Rows from block 1 of the decoder, named by matrix and row number. Rows with one number belong to one neuron. Each number is 128 + 32 x the weight over the matrix's rms, rounded and kept within 0 to 255. All counts start at 0. Numbers have three digits each.
# fc1: MLP up (decoder.1.mlp.fc1.weight, 1024x256), inputs 172-255
# fc2: MLP down (decoder.1.mlp.fc2.weight, 256x1024, transposed), outputs 172-255
fc1.474:087125083122172170123130173131120140179139116144047134133156131100106127136085135148128095101171128129145249137128148131146108122112137128096130133100125128127108117161098169094120145131109148079103124096189124078130162115129111116088123156093129147116
fc1.475:143142116111129122122128139140138130170115114174130136074128105167085127051079152042026148128126087050145120176127116145118173144099111116128209164122115104142153169118130120128132111129087018121125151129103142140127124157128127077165112153104050110093
fc1.476:080124118142167175113120113143112130110154105095131046111119209193124097161159155092151125187119059111136175126124044091101130170146113073134074031153127113144135131074148139123074138101126079124111093139118134146112134132128187133111030151106065142127
fc1.477:128110125126142137129145134170134096136176142112115117156122071071083131126122161112150158179130123129095130117143128134129097126128049110120158117126115084120112093133121122138119134132093177095133051127129124127128119117146128112087129126098124136130
fc1.478:150161129124129131091111183129156133125174134192138130136123110127140128127142128147149154106130168159159105042122098133105132127138102117086127125103115113140112084092127128165119138129100204122129081183050184147089083164120129104029189138136145149112
fc1.479:140129117139181092099158125149142155131115180169147115128131098159122122142125152148138138116127137120162122125133118124119128091124117079133112127129167084151097126113128126124104120121131087130119133128129127105117124113126094105131133121102128130150
fc1.480:132148127160120118124186128152131133133150129084128162099132129157159123135129094134156124137129125112168127151132129122077130108133109113089153124153143139091102071143131111157134126115131176123128167155027123089128231089057132135032130116089135127072
fc1.481:144137127203133128127164094148124117175124167075063143084161134138085146130093131137156110118103145138146116136136148116135142213123119117137112105119151125145106110078130129164081145112139126117130129193112127122154117137130141166109127183126171130137
fc1.482:101135127124122128137131157245194101174130134161135111122125076094065096127071145116189116145158090136123131134076098128127124126128152083117126113143123117151086141129130124149098089178140117128113128121129128107070134115131125122116136085124135128098
fc1.483:122123125130129134031121128135130105134135078081163126126133146110119118153139127131124112132128119190096149127138094129149089102142186128156137116126147129151132128164124135127115096123127125127166129121137126121144157134121129138142137091111129114123
fc1.484:133125171131117202131115128191152115138127121110111158169153150146125080130110105132136192095087145089111157130130145155111082091140165191197115122105129139100177126100163127148142126099138114007110124092140120102129158159208103115065095126139153131177
fc1.485:130179164145143180098076118128202134125072128149137116127115209127118123122176090127193120090153126098225068060015124110229119123118167126134156118027179093131072079091172097163126089143048151047193152114063173155128074122141121188133068113069136107139
fc1.486:157148145111113151125140120122131154132056089123093142116139150127102126128134124137105051107099100121124120112078124077103117104122115127133146144149144098104141148068130129147134150104127128132110153135141131157127107122124103114146129139073108153093
fc1.487:079055150063101161202110016128194093159092098087109150080130112170052104129062120000216115144102120162145108130122097092143043138161113079166103097112056139156122128087122139107123092147076154135114144144143154125092084133128028126084118151091138084115
fc1.488:134105104113107132136148102132160092134100127138232159090072151160104131099162155033147139159118126138117051124125143090130154116068080132125111111114158129147153102146203174150178100127144143115054153117122157128148070159199109106102089139105073123192
fc1.489:239074115126142103149146107173167140136111081181129129123126136130061182128095170081150123123151075145147128133085177149124103150153117101124120097129122130126140125108128109135065152136072115129179127109109131077090128124197134125123118159080143134131
fc1.490:066186111109131105085129168127164146130125131071237127120128156127177127135142101119139138116255175128125171123077087142121128094078132132128255121123132153163122095146172173173111088153129127158126176000155091136134071133139146145136129019129188047196
fc1.491:093111159127119133129097119118116139146145104051137160185112143129208119127136131103128153119128131131144131170019102129126124127122086146141130115128126146144231118130126082092142131166088128124183131082094134129141128161129107138135057134130138124127
fc1.492:117094118139138184124156115146127189135109094123181116126136131103097137177124124091222037110083126143101130149155132132097094129135135094114120130192131160170117129136069055178128151115122117126138130128085158122083128146122123106006128148131098093130
fc1.493:134063145126129112128107116083136102152122108124159104125108130182175108156149130121129142107137130128185150117052129150135117066132151123136101108149129116145182014130137109148134147153141093130143128088048140135128142124129101138128131147070143123153
fc1.494:191090134087172138094158181156148201120176124157121114110104125128138143146125199117120191170073122112136129098138103142132111104128113047140127093155114178131117135102050107090131124118115131120119075134089134072125131108175148130149111128134142145116
fc1.495:137111127118119105118095082155130126132182137128125075121130117127125155101155110127127131156124129129128132129097127094127127058122131093110132061121131127124127134073162126123129114050116040158124127095132130103137161073126109100139119084106172121122
fc1.496:076060165132167155087107184179139255115150128125129129127119149114127104130133135107121150088172109082127104131130134181109147119132134062122089094161150129159131086130128155058138130133131128161129135123084147124130128099083127165129097151128137119136
fc1.497:243156147155128137129128200175179132146065135141146093165072132116090125087062144016142065100128159102138119134148024167131170067136123149094060127088113118146086084104155129173094140135131090084151125177117182141161125132147152112154104127128111153121
fc1.498:188096163137102119075077130215113104163120119148180082125127108032085122105126104069113176128092133147102128059140111138126139125204129137083043123139132122147096128153119128159116129189123123091131116133180081124135094094105122097084146124151125155124
fc1.499:203125111143176141165140134123130033093113118093114130203136197163075128147063108126138169255115128038160139041194086172199071125123135136125128114085147181156110162174089071130167099079091153125183093175072189070061184142143000116050060167159019135109
fc1.500:126126156154067132106088084128127109123166129135117113133118136138127129114111144130119164120134132127130123170119131133131129128126127107149062117085118103130129087125146124136129137145111102135125126131133124127145130125138128122131104133071135128114
fc1.501:093110142128127124075130100131169130139150137143097121128136130120129142126148093104146157151111139122165126128127122105112128133104095172141121167142097110118164184129126145134117117119129121127080156166099181141153127110132137118085137199124104146131
fc1.502:125127151099132177139123098138114089126153132062120132131122138157167133141179120129129241119130129129108155122129140078126101130125126109153132069131123192077128123085124149098137105122113121125098128127121112122143124111099104128124071132141154126157
fc1.503:134196128104198142043108126089127160086176142146130106129129127129135081120133150117117221127137126104069127126123122144128137068135109117087128109055131091121130101121146129108120152130134156116134133129130182095143119136134134127147117111113142135144
fc1.504:150110123128128106133112130143141123141133175198122077136150130130120121130064110104117151071128152157130042096127161128109125130068068072106096128118137114120086077132039124135104120135078148118140168131058129077110127134142122127186192040117141135144
fc1.505:121132129130133139129128142112120124131116132132116139136128142123110122131128126154127132105137138109151130084126152130133125095079162137108104131119114126126107128123144127125154115132095149128154115100135101142136124133155146112127126186155128138091
fc1.506:239000128125127128161158147133137137129153114174153113076129114162112139144133171102164162150145129171130147202095223147041127129106150130116172121115113159118129150074114062136123120096121075157224110095133177103137126172138128189181095148075139107143
fc1.507:126111134128104128083120119140129116142135146130119179148077146102126083137115128139142176135127174114115033088180128078118123123132150107137126124129103134106129038145123154097115126085068173169104174116131120037133160093133129087138119120121132147191
fc1.508:134127195145102078188127132126093107154120006019145165106102174154134123101125127091167131134196112141149107187115143121065126128172087135093096101156105181137101143127099117132125131139138130126130088138161119083108106158172171040137136128120128128145
fc1.509:127119143127173139097146086121172128105124083131134095132128141171157110129133122119129164103095108108151156105110109128106133173129098125158129132102124127137130127152149128078063127117125136144153126114120101130143134129140123110151092125111147133113
fc1.510:127086116131161126094103149121156168089205156198168110135102091124136067124150190138104128121157129065142147047120127118113132077130150107089114103100177124170103108123136122123110143094121122164130143075099193152161127142142118118167072091068214124128
fc1.511:118152127118121094052171147075184157119058137189126079111115059148088117126133129108148139131168125111161117121107122136128193113149160127054131129165102109122136114132138145159097098147000115156104140096108128132225114191135117080124064116097134136141
fc1.512:129130199137177135074070121124121134095142120137165153121164145125132132104116130107136157119085093119205126151106142118129129131124148206090089126128140113131153043113109045116154144162059161068114164125046180113115143121133129132137131181109135121128
fc1.513:000143160161124155142062136114129129091168160117114138139124117170134060134110184109132127124113167122126109128161150217158120145072123091129085186083107099135159077120123094164163095130095139129144155226159168216151131127128040134091129176129138134140
fc1.514:127077128153111134122138141113127187130149146129152152183120139154168133192109125131105179135123111041108127137150052111074131111121112102046106155137138154110123106054083140130148045160000093146128123132127248139041132103131131097197087099068078144191
fc1.515:109124145108141141120121110149154111156148178128160126070108108085089128137123207080150125135126148175120118127131115122125090069142131103129137123147148087089089155101119082173105118130126107122133186190101139110141117160125121099121137128084133090111
fc1.516:107103132172127142087093146135112119085081111163108134158115211237204120100108142132114202082088106099124104129108098088129085115133131105119093121110117129090070100128156100094150155066130163155124187118128112074126168146120151091133126133089156127114
fc1.517:124154129114153130083163103121165124163115119083101138094129151183162157028142070147139201182133111144092133167143128127141110127142158078206117061107073196153099120073114113086160164116062108151108133122104119119120149084098111126127058100189152139143
fc1.518:103141111127144117103132156107183118158103126128099128132123128126133086113118132081193135146103125128131128126126129131140159153137115147155128160145157112097125102163103047151123068128125081105152029107093144123126139129169110066147101137149137116127
fc1.519:105100127106153089089146133183104092126128128158121130114137135075165124077124131110181053126166097134130114170123144134120140129138150109134117143114113106124069142119128143151157101158125050127116176108077177116128137089098080132120125090127062126148
fc1.520:142097118105151122150095134129131124121174124173127113121142128128160073145159064111147208103137073161125095122123136133086132145096165143107132179131122072076128158161099121125099146158101118038120172115110131153128164163111132096135153124157085222146
fc1.521:171128152154125106070174179151129114163124145136120129129093150155126132176101117212162136083125191130128050123133098069104129137172180122119122127133116111074075074147113137150127140047064098126128142138128194084162082112141143127133208033072144103129
fc1.522:133153200131139175027128177172151107248204124130123179136164158144141076166125159148162125109034112095110121071185124126098144131106131119115057136161144147124074093119156062115119138166099128175099120188128143130117123130118112058033142140021112124102
fc1.523:088099177124183091109140120136137059118077129131129120128121099152149090076170098141163198170122111120090085137127122139145071091134149057152091153162131046133162133080151149072159150199153171117131128178121144092000127128163149116087034143135125119084
fc1.524:145112181154052122127075131113088014123154129069220046108124159193061095132140069124186147122169125157172080049031087078147098135110155138120077134114108135163116117144141153008054041090124137124164066125144130141110123146141128132132140150033159146108
fc1.525:104139133094130133113122138129160136123100120115096141132137125196141128084109130129126153119101066096130162119116140105140120120173104123060140135136154133108093047203129088108138136127164202130161123141168151132166155137142104145113077132118134136123
fc1.526:158000116183176071101106177137123148145100120119195149140125138211096149157148193099255142000106006112177130105129022000047118153172170157000057187104085154061125147133128149108033101150008082128126109129131167194255128135146142088173067078000064089086
fc1.527:236187136100150167112127112129129120135120128147131123154129078104052128100142110140127164128128125148118113114099109156181168128142118146094113138109118111117121128126143133182128137144122114126144118127118128129127143105110124087120127117134104123117
fc1.528:149125155116197161099147131111137089092101115133126129149129140125139139126124127123134151131125125127120110127081125145127126115076094126144065138127132142132097111075090124154125134129075221128126121131131159139098141127143122117139136104072137128121
fc1.529:129138115148131118151167107194154129149131175125119072126141128150113132126145150123132160138092127126194143091137140133130100134089135140136130111106125181138068125129146077124117130046177106101129158137101131112086130121124121127129134068118137126160
fc1.530:210111181108124028182156149150186074146129069145129125129118131134030247137131058112111118124117107178135134129099115099129115053143164083128141072129095134124130141138131124151088123145129126129126128078128148128128078098092131092130134083086140170122
fc1.531:129231155090122127001122124124125146162129082128166092144061161128111118121106185129119146131086128117102113217136098138145128104137128132134084089115137160107075100129121125148122095213131131108130205186140153125129087099094129133120179097127083078112
fc1.532:104128198104133149120102074126136136127105114092182045195098123176065128134153140116222122129128080131086185131068089115134119127117060135138087136112183137178129168191108040137035114173126206083158120141091132179203132112113159109000115208130058121117
fc1.533:226148163115183131141091116134119140142141138127128130128121130146071104089149121145070123159140126132118122091128088132120139096173125123080133076127119147130068120121119121164129096142123065040139135166134126120162121116100112106106157089109149116153
fc1.534:107074123125137132164127116172140144134134153104126132178105135127136127132129059119151168116109131122121117131127123151178172106122158129159129135095143099125087143130125054076118157086116107085149164118121104147126096165125143095137108130114137128158
fc1.535:078062172132057227131122135177128117123006137103186089125120119132078126125137163039212154105098095143036170129125075058054134139182126084136064109172158145082137100138113128071104127100145122125125187163071124140174182151223137172177081117144129115191
fc1.536:115107130057106145101081132132128141087114134094127125122069126154090135101124149104107132177133154130126135102128083087062118031102140095131082076106129200167127125116126051124162131103087129112132144144126128084131146118107093110126096086133101124139
fc1.537:136109114149140149032114128070132113130099107128102120128117125140176091114127189129171184142128097110166131162103133171119229142128126087177091068132120129125131077121108108093122141130107128144121128130129134127143128122144143182175110107132174128128
fc1.538:061000098127155166130128134140136106110083132108131128152116128137139122124188170117193154114125131129137152131127121090105031129143070138130143121111116165135121174083124110022125165122074127156133113131136192124130129128146182210093093117025139114168
fc1.539:108097125138175094143122124143156067122098078202131074100128130159128124105113140113128082144130133135159125182077122081127143127137131128169108077131155114124144115088135162118105060109134131142131121127091167132178155121119152091116124157102120106135
fc1.540:132115127141067207022112110095052112115195118248175056129124135131095127100109157111139176150010130250135130136123091131126168084114126153143103101241107175122169067024160128044109098050097069164137133129081077129064114137085092148128128126134086127146
fc1.541:139131202108113138129127082139129117149140071055128052127149111136129123180088128110169105156020104177218128122164117088133090128162058119106118169156122049143126137116147078118195126140107118096144110114129129121120146153123124112110122147087113125136
fc1.542:128096117147097147138110128151126128188100137161126124105134143129123097129144121079177130106127132233076104165167138134138123128092154151114085138165117148142133171129150138109073100109118135112111129122141127127126170145118132150136154131144107124122
fc1.543:120058142119129146130062124127125134061057060127126096160136147127094141129107148131179152063162131123115135091134115119115128147127127125145091121160138124138119132134128134119142133128077149130123093110113129122173114077176093162165103087060131141131
fc1.544:128111152137094166111051080141129127166161166126112154046127149126125115132145129050143124135186132203255137196103170199145104123159157131132131037124081091128115130078026128150092121019044084137126100122087143000106130117191055109180149155160139192139
fc1.545:057135146134100136127134233206113078147114127128062116123118046129126154138110150117195146181074099019187131227128076017082113128163110126143095100143129127124132130101147101122103112124115079145175143176131170141112140132126120093098124122102067138135
fc1.546:176134130161128087098118114165163119126148106188227124175148130132076094127111130132113164129144230131174116182077129128074145166095103082126137133129118141139142138143194138159153066098214116051140154017060000120070089161127073117151124124114069093115
fc1.547:135126078140108169122164156130121120168114161125130127117114137138132121100125129148156100089097206137162063128119123154124173155129113208115106133101119129120057107083101126124152138062127172154122198135056130110055134110138122094080140110128075121102
fc1.548:124097103130119124127093144139205116119119130138129125140122152118132131129133128127124108076129102133090152131129123139053073170128161127134127136138167164096133140128148170125158120115105099137111129122157108083158124126143091112119116123128139125153
fc1.549:127140153137140127115110164164122131124158131127136138127082128116105130124124134124128170192131090084092121139122124132209063126125129126104136071122127129114096100155129110155133135104124143151132129132104142113129110110119115124120118116140105144124
fc1.550:110149120123109215138051151174174130130129118135107051116197134134149071145128128137118114037124170124163105077105212112076128141152098109122104213112052128175139000123114129114131136145069145090115191123121126077130129165108128203132255084118171130109
fc2.474:119092140139129128128163092130131139109124131129127123148119106153122128106167131178140141151126130132102072119128123130128145127156149151119147128159121102132125119103158083131106127167125110189139129141129153142142123126131132131144121095142130145161
fc2.475:136128123191119159103141091176125156142091076000147122132128084123124100089127128151128125128077126204078135135175121113155160103127132187172138160123138128128145126114126113074255211138122168138128104144130091144136143129130179245126165112088135135073
fc2.476:169128143128133127128137112127153102144117128133129133128173121140187091143063116121097127113146124128149125123128129131129174180081125129120156132143114128127082129127116126130154126133127122125133096128180103128188095125140128129154115125120151127140
fc2.477:129144128111190128139110128192233126082120128128109142128133072158191181128060118140129126123128127126145128128123123078128129128128120131126104129111133159121125132128146089128127123125122116169125255114129205123127108207135141145129143128129159132203
fc2.478:033126012128000126133166129138130126050212129132137123134129128132190118127108130118135176141128155145141136118216128086139110145171126124093102120139127158123108059128128152154122128170138123125160145119177126129128128073140113126187076150135096096130
fc2.479:102207129135128134137086126067128172112134078208136128128098166123140136135147123127086117073151120127128137127120126073151107113140127170126153098128127113118129128125162128125150128144129130127128117109128129130146139120126157138128092128128152201128
fc2.480:099125133103122136123126137108143170138122125160112129126112128085130119127091145130135129131075147136116110122127122126128148108132129150133105129167116124134140142112081128136125127131132113130120126126194123151123074125133121083114128127111129123126
fc2.481:122141140126127113164131129120126128122127133127130130131130131107163116129129128120124134115111134128125130136127144116122109086136139128124129126133125126129126139134121128145150133149126135132119093073108156087110106093123123132131133116153124131114
fc2.482:138235131129127183219127100088127127100111115158131128114104131147128154187127067102085129127144110056129128137127128135126083121127143151168149119098130132101128171125170155111220154135127095123160184180129108139207101130140139130129098128066163128115
fc2.483:139127123134131134165136130137106132128116142143134130156132123129111122133142126140128134133128127130116125139131128132126148163132119128124118127111102116124132120108108117138150131108126129129132115106138131122086099140136129135124128139128128134130
fc2.484:111137109128123129108129130094118135124101123145127112131131111135134127116102148120120129138123131141140138127142118119137118155130129089129121102147088126118093129173121114119130135143134135175131138152118160136138147115128131129129151120147119128130
fc2.485:129128135146121133111126128121127130155137131175129111126123169165125109131129155117167129128102127131185110073069128110142113119136137142135111095134123127131131061135128129127133113155123082135161123145126132147108138116151127114122096158124118127133
fc2.486:129128157220110127128120106129113125182127089122131139121124118125147064120161147128148140121129130157126112196123147177108166126128128048114128125128178129128128225124112129120128051150127183088217209190194128184114120128074126143138128183130124154149
fc2.487:103128119216131117127111232129128132102152126130136116144132090075128106128125118194113128077113073085201128110201066128128134208143131123166184085098242140125127122118127142147119117150127119128125095122147128117131133132126187137169136020130128117184
fc2.488:128152123112126124164118132114152155137136129130128086126137120118121118119126154128148115135099128131119128130117099116128129159114109118128111102149135149099114135120121128128098142150113141128140123118132117134100136120089130133094130136129128131127
fc2.489:156058185100117150135128043221116126124102136162061136124100139129144125193174078102099128092050169145201146113054091190165130096115145145136157116128158074157052130130127190078104129131144126129120130141150118130151156119131142115237079119093096106156
fc2.490:105125086186150177128119130128129119126178125129127092239105166148148129170128051137129087126192219186163239119108229128089149215073125142127130199048109146159128240129152131136122124139132131107133148000131132121117075152120114127152132101131255171126
fc2.491:127135128161176160130174056145149127121127124144138126130149128134128117124107140108162145119131128146109128150133127129108157096128112087127140128123121092161147088121099135146142129135080129128218129126087108131135128126127124135125192111114128115106
fc2.492:136128134145119121126129129125130144196116081130179129134131173132115072118119129191165141100100162128168156052103152119125118231010150131145148088123136082124087131126120140128067131128179045139134093102117091150108130201084154127179127093155124129118
fc2.493:121150122194121127154142128148133127130124129126162080137111128101137124052131158128135137128171129164058118078152093128143067128130115152184129128116068121125128119154104127123123104118119150073126135150131125144128139120129129128109138096141119131192
fc2.494:127128067171110092015128101149143052128128129128080157128151132100127122099113092122126128018243128209129121118132193082026228193181129155127096153154125160126174142064021100128116114108094182135123080127125118139129127125120130131131122125178128127177
fc2.495:128094128126127130122137100052129126089110131151131113125145110128137131108120176108115144126127161122137125130093117125130107137113159123162144129158128057131083120230156076154123128128132168143128094137155135217127128135122138124143092130129126136161
fc2.496:160095150000119255116133128206102000106081119126204124098206135187139255074036150127160114132133129141131129163128058128079151149128098131108220128146058162150173127123196152141114105128144192113128129128109129009218115214126081125086142228169098139131
fc2.497:117143092120122106114160130119099139128130118128128159091134140128130152155207123127136144127104110126112127110134224107126122182121132133105136132141130152129121129119126085086150133127128105133127144150128128078113139101112129122127133125114131094146
fc2.498:130162122131119130113136107146144128128152129128094176122094165152128147132158138189161150127196077112128131129127128129176118160091128163151196132093126136103139116112171131113141131087112071152122135140134158079128135157127086122157121127101167064143
fc2.499:110128100129074166138167101127140138128128100120157103146144156133111124121118143141053123096100109113166156128115140115100128129130157119133104067138126125123100143081095128150081128153140087099128054130108134102112073121108068134176047123144128113140
fc2.500:126123127123143065124127134081120127096127128132184125144131127105093115123128112111203086136098132128127126116168119129119126128180088230119124126128128176129134137134097124119124102126113130136115122130128128136128129125130153128128128123166128133145
fc2.501:185109114122127127151147128140122145130149131089147126155127125164135123125108156130094104133143128129119126115130128128136138130131170118134143082131131145141093112114134128126115181128097131128122116128136086146122127128124131175130125073139133114097
fc2.502:127115084126075110090124255155127103104132126189128148158033052128088125122113028165128199117150092162173128119146178105095229172120128138148148128067229127124135159125245126127168129104126126130126136118121131150155171198125193121080125127107138129128
fc2.503:135024143153191079138128140092129110150112156150138148117124202138168127141246128175125124043082086179114105121127125183102124145076110130161169064152128147140143119148123048128045114116174122126152040138185128155130126124114121099107173192143077145097
fc2.504:125126132125096131134110151127127102144128133059163103129140147164165128137173116154088134128130127169111136085133126128134102159106127100203131136143048152114082129147223123128208127127103131079105125088092128121104126167085152147081132216152119139128
fc2.505:129124134141142143121126127114138129124108131129112128130130119129141121135144139130127130137136125136142139126126122140131112142170134126148155132155125140130131134131153118145116125149167110129131133134139144099128125132125122145117124093102122111150
fc2.506:128115144100120129028140083179097175126136148119099125163109168127140139128116059000048122000070130133191096108100093128166120152097127128123133156123173111162126129150170179109105103099157102125108133118096127133178134109094186126118137112102113127126
fc2.507:104111127129127131189184126127126124126125130152088124127098158126134134129133179123065126110109070167117128128129127137075073029066127131152126128157233140156124122081140110101161113143151154131112121128158117255066173125141121079109092122076105125131
fc2.508:130193130124143128137116148129128142153128131132124130128160128103148125158119101136095136177128184127128193094124132102153145141120131145157094124155110128163128114115129099128124164096140075116231139128125108170090112131128123121185131129127136151129
fc2.509:126128114123087128174102127161128126178136169128111114128126107094130129112153129138111107148181147128129129175118181108165142074108187158125128120128118110115117126151138124128158087137127154102089131107145132129128158136129114150128127133128135118171
fc2.510:130119135007085117107128123154123129157015138126011079097137185142255137161050159127180129087113121216030133159108132116138255151121158124035106123255000130104206126151137255129010112117121120125129057057136115150134131060088135129135126161132079119177
fc2.511:142125161121179132077134158145149105127170123126127110130114160118102137128151038124117135091030141127254177118123045149158129139080226136182167150093140128127174152244173141148209108065140076100112095139133116128113105127157141148125152132117166125147
fc2.512:116065130128112129126114181127131150115146126149103152086052170053180149128172085120135131096121217164177104216136156124125137089171130130162130126108111102119197123135075197124053110125082115152127129138159132133141119150161096167127145080129161124111
fc2.513:241103123046110052124138053139221179083235132136123104128054123129138154127179099146120129111152126174255156095001049057128104069106125168151128076130135142134161162092201099182124122137123035122092110099129122111092131152156127186140128047046190109039
fc2.514:129088122133122131195139138182128129128137148105231158127147171168156201127067129148056125147176125176140179126107129112117105221121122160112140138112052208183129050064124135149129127146162130147142197114110155109109117135123132107141135129197091129124
fc2.515:150152157118125140211128139145165144109128122122117132128127120110093128126154073128098131124126128128139164107111151133122084155084147142136119109091101176134156139133131118096126114127128126127136113145138137129129129135151128128122107130129138143126
fc2.516:124131130160124137146125147130115128127118151123127128144146093125122118100128126146143142141138147141131125163131145134128131130130152148126132129139130140119161099128120095141128128160125129114152128144141138128102138125156145138147123110125146129126
fc2.517:114104063065000096138064253168130123169070151243126123223100096116117202196235117210098127128129144127133105041136174010061127165154060132144128111024143104133221118090228124059110116068136045126092191123189199148150167208131144114085130159077069132164
fc2.518:140149142163175133178112129103132113125187045253192128135142173131094122126168161160128120136230112149160110118128128098115131103125116125132128130144127131128114108128161124117168125142131128119128220121137128151107140124119131130127130040150216124090
fc2.519:132128129128128143112128114128121144115192111154140128129114131132130128131117151137099130127146128133128131114107091115135098141130151134128142128128160095128149130127188108137147129133130111116128080127129098107127128178135128127127108132128128201115
fc2.520:127133130128094165150131109102105122152122138129128129123129132129117151149126112144138108149125128119124168149129141118136100126172107127131131127129126136129127126083130128130129121127141129168128091139124151103122112108130128143141127107110150106124
fc2.521:072129099056132128137134074127128127081100128089126130128130107096090126146096175145123170168098070123067190126090196124128129166124200082071023148141148114169153066141146123136221126152127165117101076086103120104123167093073148130154128130123093128043
fc2.522:078167103127111128160136149124128145174126107154127127048127130102129119127109185093130168127128128149127133126129128085150102161124135128127142119195102128112096128114175136157141128128145082129133102155132132127134127069128095136212128120126138124083
fc2.523:105144092132095129152128144127128199121189133122124129136131144124142103136098128133111084103124157129131131129128184122124127113115154139153125138127138112122135128191090137131144120109127131135126130136134138125181137131130111128169127141131171129174
fc2.524:108187128197123138151125128133086113128128118145133135096176215133165105111128127147124142175132110148135175129120105126163122142127129132173129127250127079157128105126158149087099074140123042066146106134128134164114152161107128126175107151185128161096
fc2.525:129128119147129136145130119144128134128126131122126130136115125056120108129158129159126138136134137127127133123129126131129113141095133128135128117147133125131129127131148140141122151136128128129121135135113128105102145113128135125124135135128107131142
fc2.526:103109126108238018111127132151132145149128101126118130139129113168255209138141218138151191000131176138079188135190133120183124085110142114003126170109079136167120191195185129237067124218038128092209142127100090126125084145128060067128125198011128114132
fc2.527:084141116153128063124101127139128108062113118149127128088128181213255129187144193156153128138123120083137163084128128112133031128203120111078115127127179168106148106177159079032120117176099117128122127087171230127128044134128124142143126125124149115155
fc2.528:125114125128100133128108129153118136130143128130128128133129127125131131137128117137119107118136127130119127095128117128126128129129129130128136127128146126128144128128128128128126126143129104131127116129126128140128142127128156124131109146129128140132
fc2.529:029162108087129149126107131128111133100157109127128164128128128103130120059130112105127053030200131052130164165106107150128127127118138128128136128168128094117162182152127128127079138237143226206121122108015129085150156082125128130128142162095212128000
fc2.530:127114160048120131131097127083128133088128132128130125131107126096156128144165168150196129131210095127138000232000137143128142126120031078105139253129141255128182090132086129255152127188144128076084146131116130132128133130223040129076138169133000090008
fc2.531:128114132130123080102127148117143171149126090103125135128124128141122122128124127124167140140117077139191111129085140144169141129066222090175128082098128169142104115096141127087102164116072087096147074129106124145075098150073064118117118140170137146115
fc2.532:132173087132148039164111118089094192113226143136099102123108175129122098158107144121075192103178121134109162104123128094128143126133191132122190049099129117117127100131120172126123112143133105095134041118127101105104156129134136076155093092145166129135
fc2.533:055128119129129129128130128101125153146119128040102126128076126083186084129096105108128136125098098086123151160130152111138088151125165187151090129143128128124130109128134074122128127151133155211121079128163091128048109122132122112169067131138146116116
fc2.534:119131140119119132116131123109115112148126120135129093147125123128143139133134157123142117124129118128174127157129109127126100134133131123127128126129123175116163125128129156129161128125127131151114123125128168103129154087129129149148158121150119131113
fc2.535:142167075142118102149126121124126116117185131138112155195106112155148175130116093148128122118134122128148138131217109130124101128106115153074157187072124119186127131110169127144133125148090109103117060127180129107067095084049160106105122135102107130090
fc2.536:097129147146131140141140141124126129074127128144128122123162152114168135134142117128126152128127121117139096160119134128134107148126127156133146127070126053104146135144094210171119143135146131136144095156116105078128082140175129149159135061119140144112
fc2.537:137148126130131127136142103183128162133127189133152128065143121194133130098128160154089088138145168078130132111095094129153138151109171165130140125082110126127109127178161130119101080173128107100131155123121207084169165130118123083139145107113056129149
fc2.538:120128147000128181127125110128125232095222133073089163092080179110136084153125119000181066176128121082164122131143105128154184167095106130141097129125173131129172139147132131139126132175219046174215126115070214136165167124141071122150189147127103144088
fc2.539:126111128106128135137127131130103124060126129126110140116149172130148135181248130105166170100096108129117088130127148138056137128195094128107128116195071131124125140137128165135142128136127122020129135118123080228074103089129170137190094127172066124140
fc2.540:205155148124134216122162122111131083128172107129128127001146139165131186032121141139126143150095132130176158074108140159148128143125132145189126084109136128079126165120041158115221121076133152132122019156129148141132129100127081132196212135128131116125
fc2.541:231127123131170186116148111200120061039241110122059147123109128129019141131255141026123099108114098047129180112131074100130126069122121129086173122069100129045097141255154214144254126130128213057118209127022093107132185128127105129131128127186255185129
fc2.542:138128114105138115117150138123115133129140158130129125158137128121142138132125126124128125132155126070129120111127082110112127144134103127132153125116127113119118145128117125138127140143128130120127119127105126145122092091104136136130108099093123144149
fc2.543:199084145157130130131125128123119129127134155139092153091133180187138149145155145072105129090200129140129156137119143120128129232144107130084140121110074138123112176082116135163138082110142123134128129140128218130086196120108127020103150155128126128098
fc2.544:128118086125144205109133097131179164124116089178109102075140174130129133144127151135064145160153128121126153122103139127186096119159127129169108106119131030131121120127118162129181163124108128081170135128130102139121134128120042138124109099129138143105
fc2.545:143118106126146127222149144161131132255139181141118068140130220147140128155123129168162127096111125129128091108076109157082129135062125127129146140118061149131125072071096140139091131098094125112055132219125123070153126119138083128114102078138128136038
fc2.546:147088232136103156102218136023167128138130129131170205128101123055127123124088062101080128147097155147176142255095101039120142129124154127129128107139115108128205127091119119136126125098135132170121198130132132147156089083128037146129142132131104129127
fc2.547:121127084151122113125218130129131128154112045128150108128134160110120064128145213129049100127128118080115157088083128236217090116136133107135131145252140134137128208154125105134208168124069094134165103128146131143118117119115129156099134133120136034169
fc2.548:142137121126136126116141120109095146127127134134126121138132127132134140126121134129130128153123129128161104133128110125141162115119130134128140123127090124125132117128116113126111118127115150124125127124123124146125129127120138149166137128130117130122
fc2.549:128128152164129131127000122104163105128000109050121115128122102210123176207052116220255163023059131121125128129143155144121128130122115125117119131130155130142129151129150081130127142124100132255181141074129102150101102255129137146151142133129114025120
fc2.550:129082128124130129153255137127096130137131037085129137132126147155129160128121163137128127117130099127068094137124123128123123046008188033128212138124208189147101136128173153159134094147117141184177144126120152142132127098134137091117067154129139131085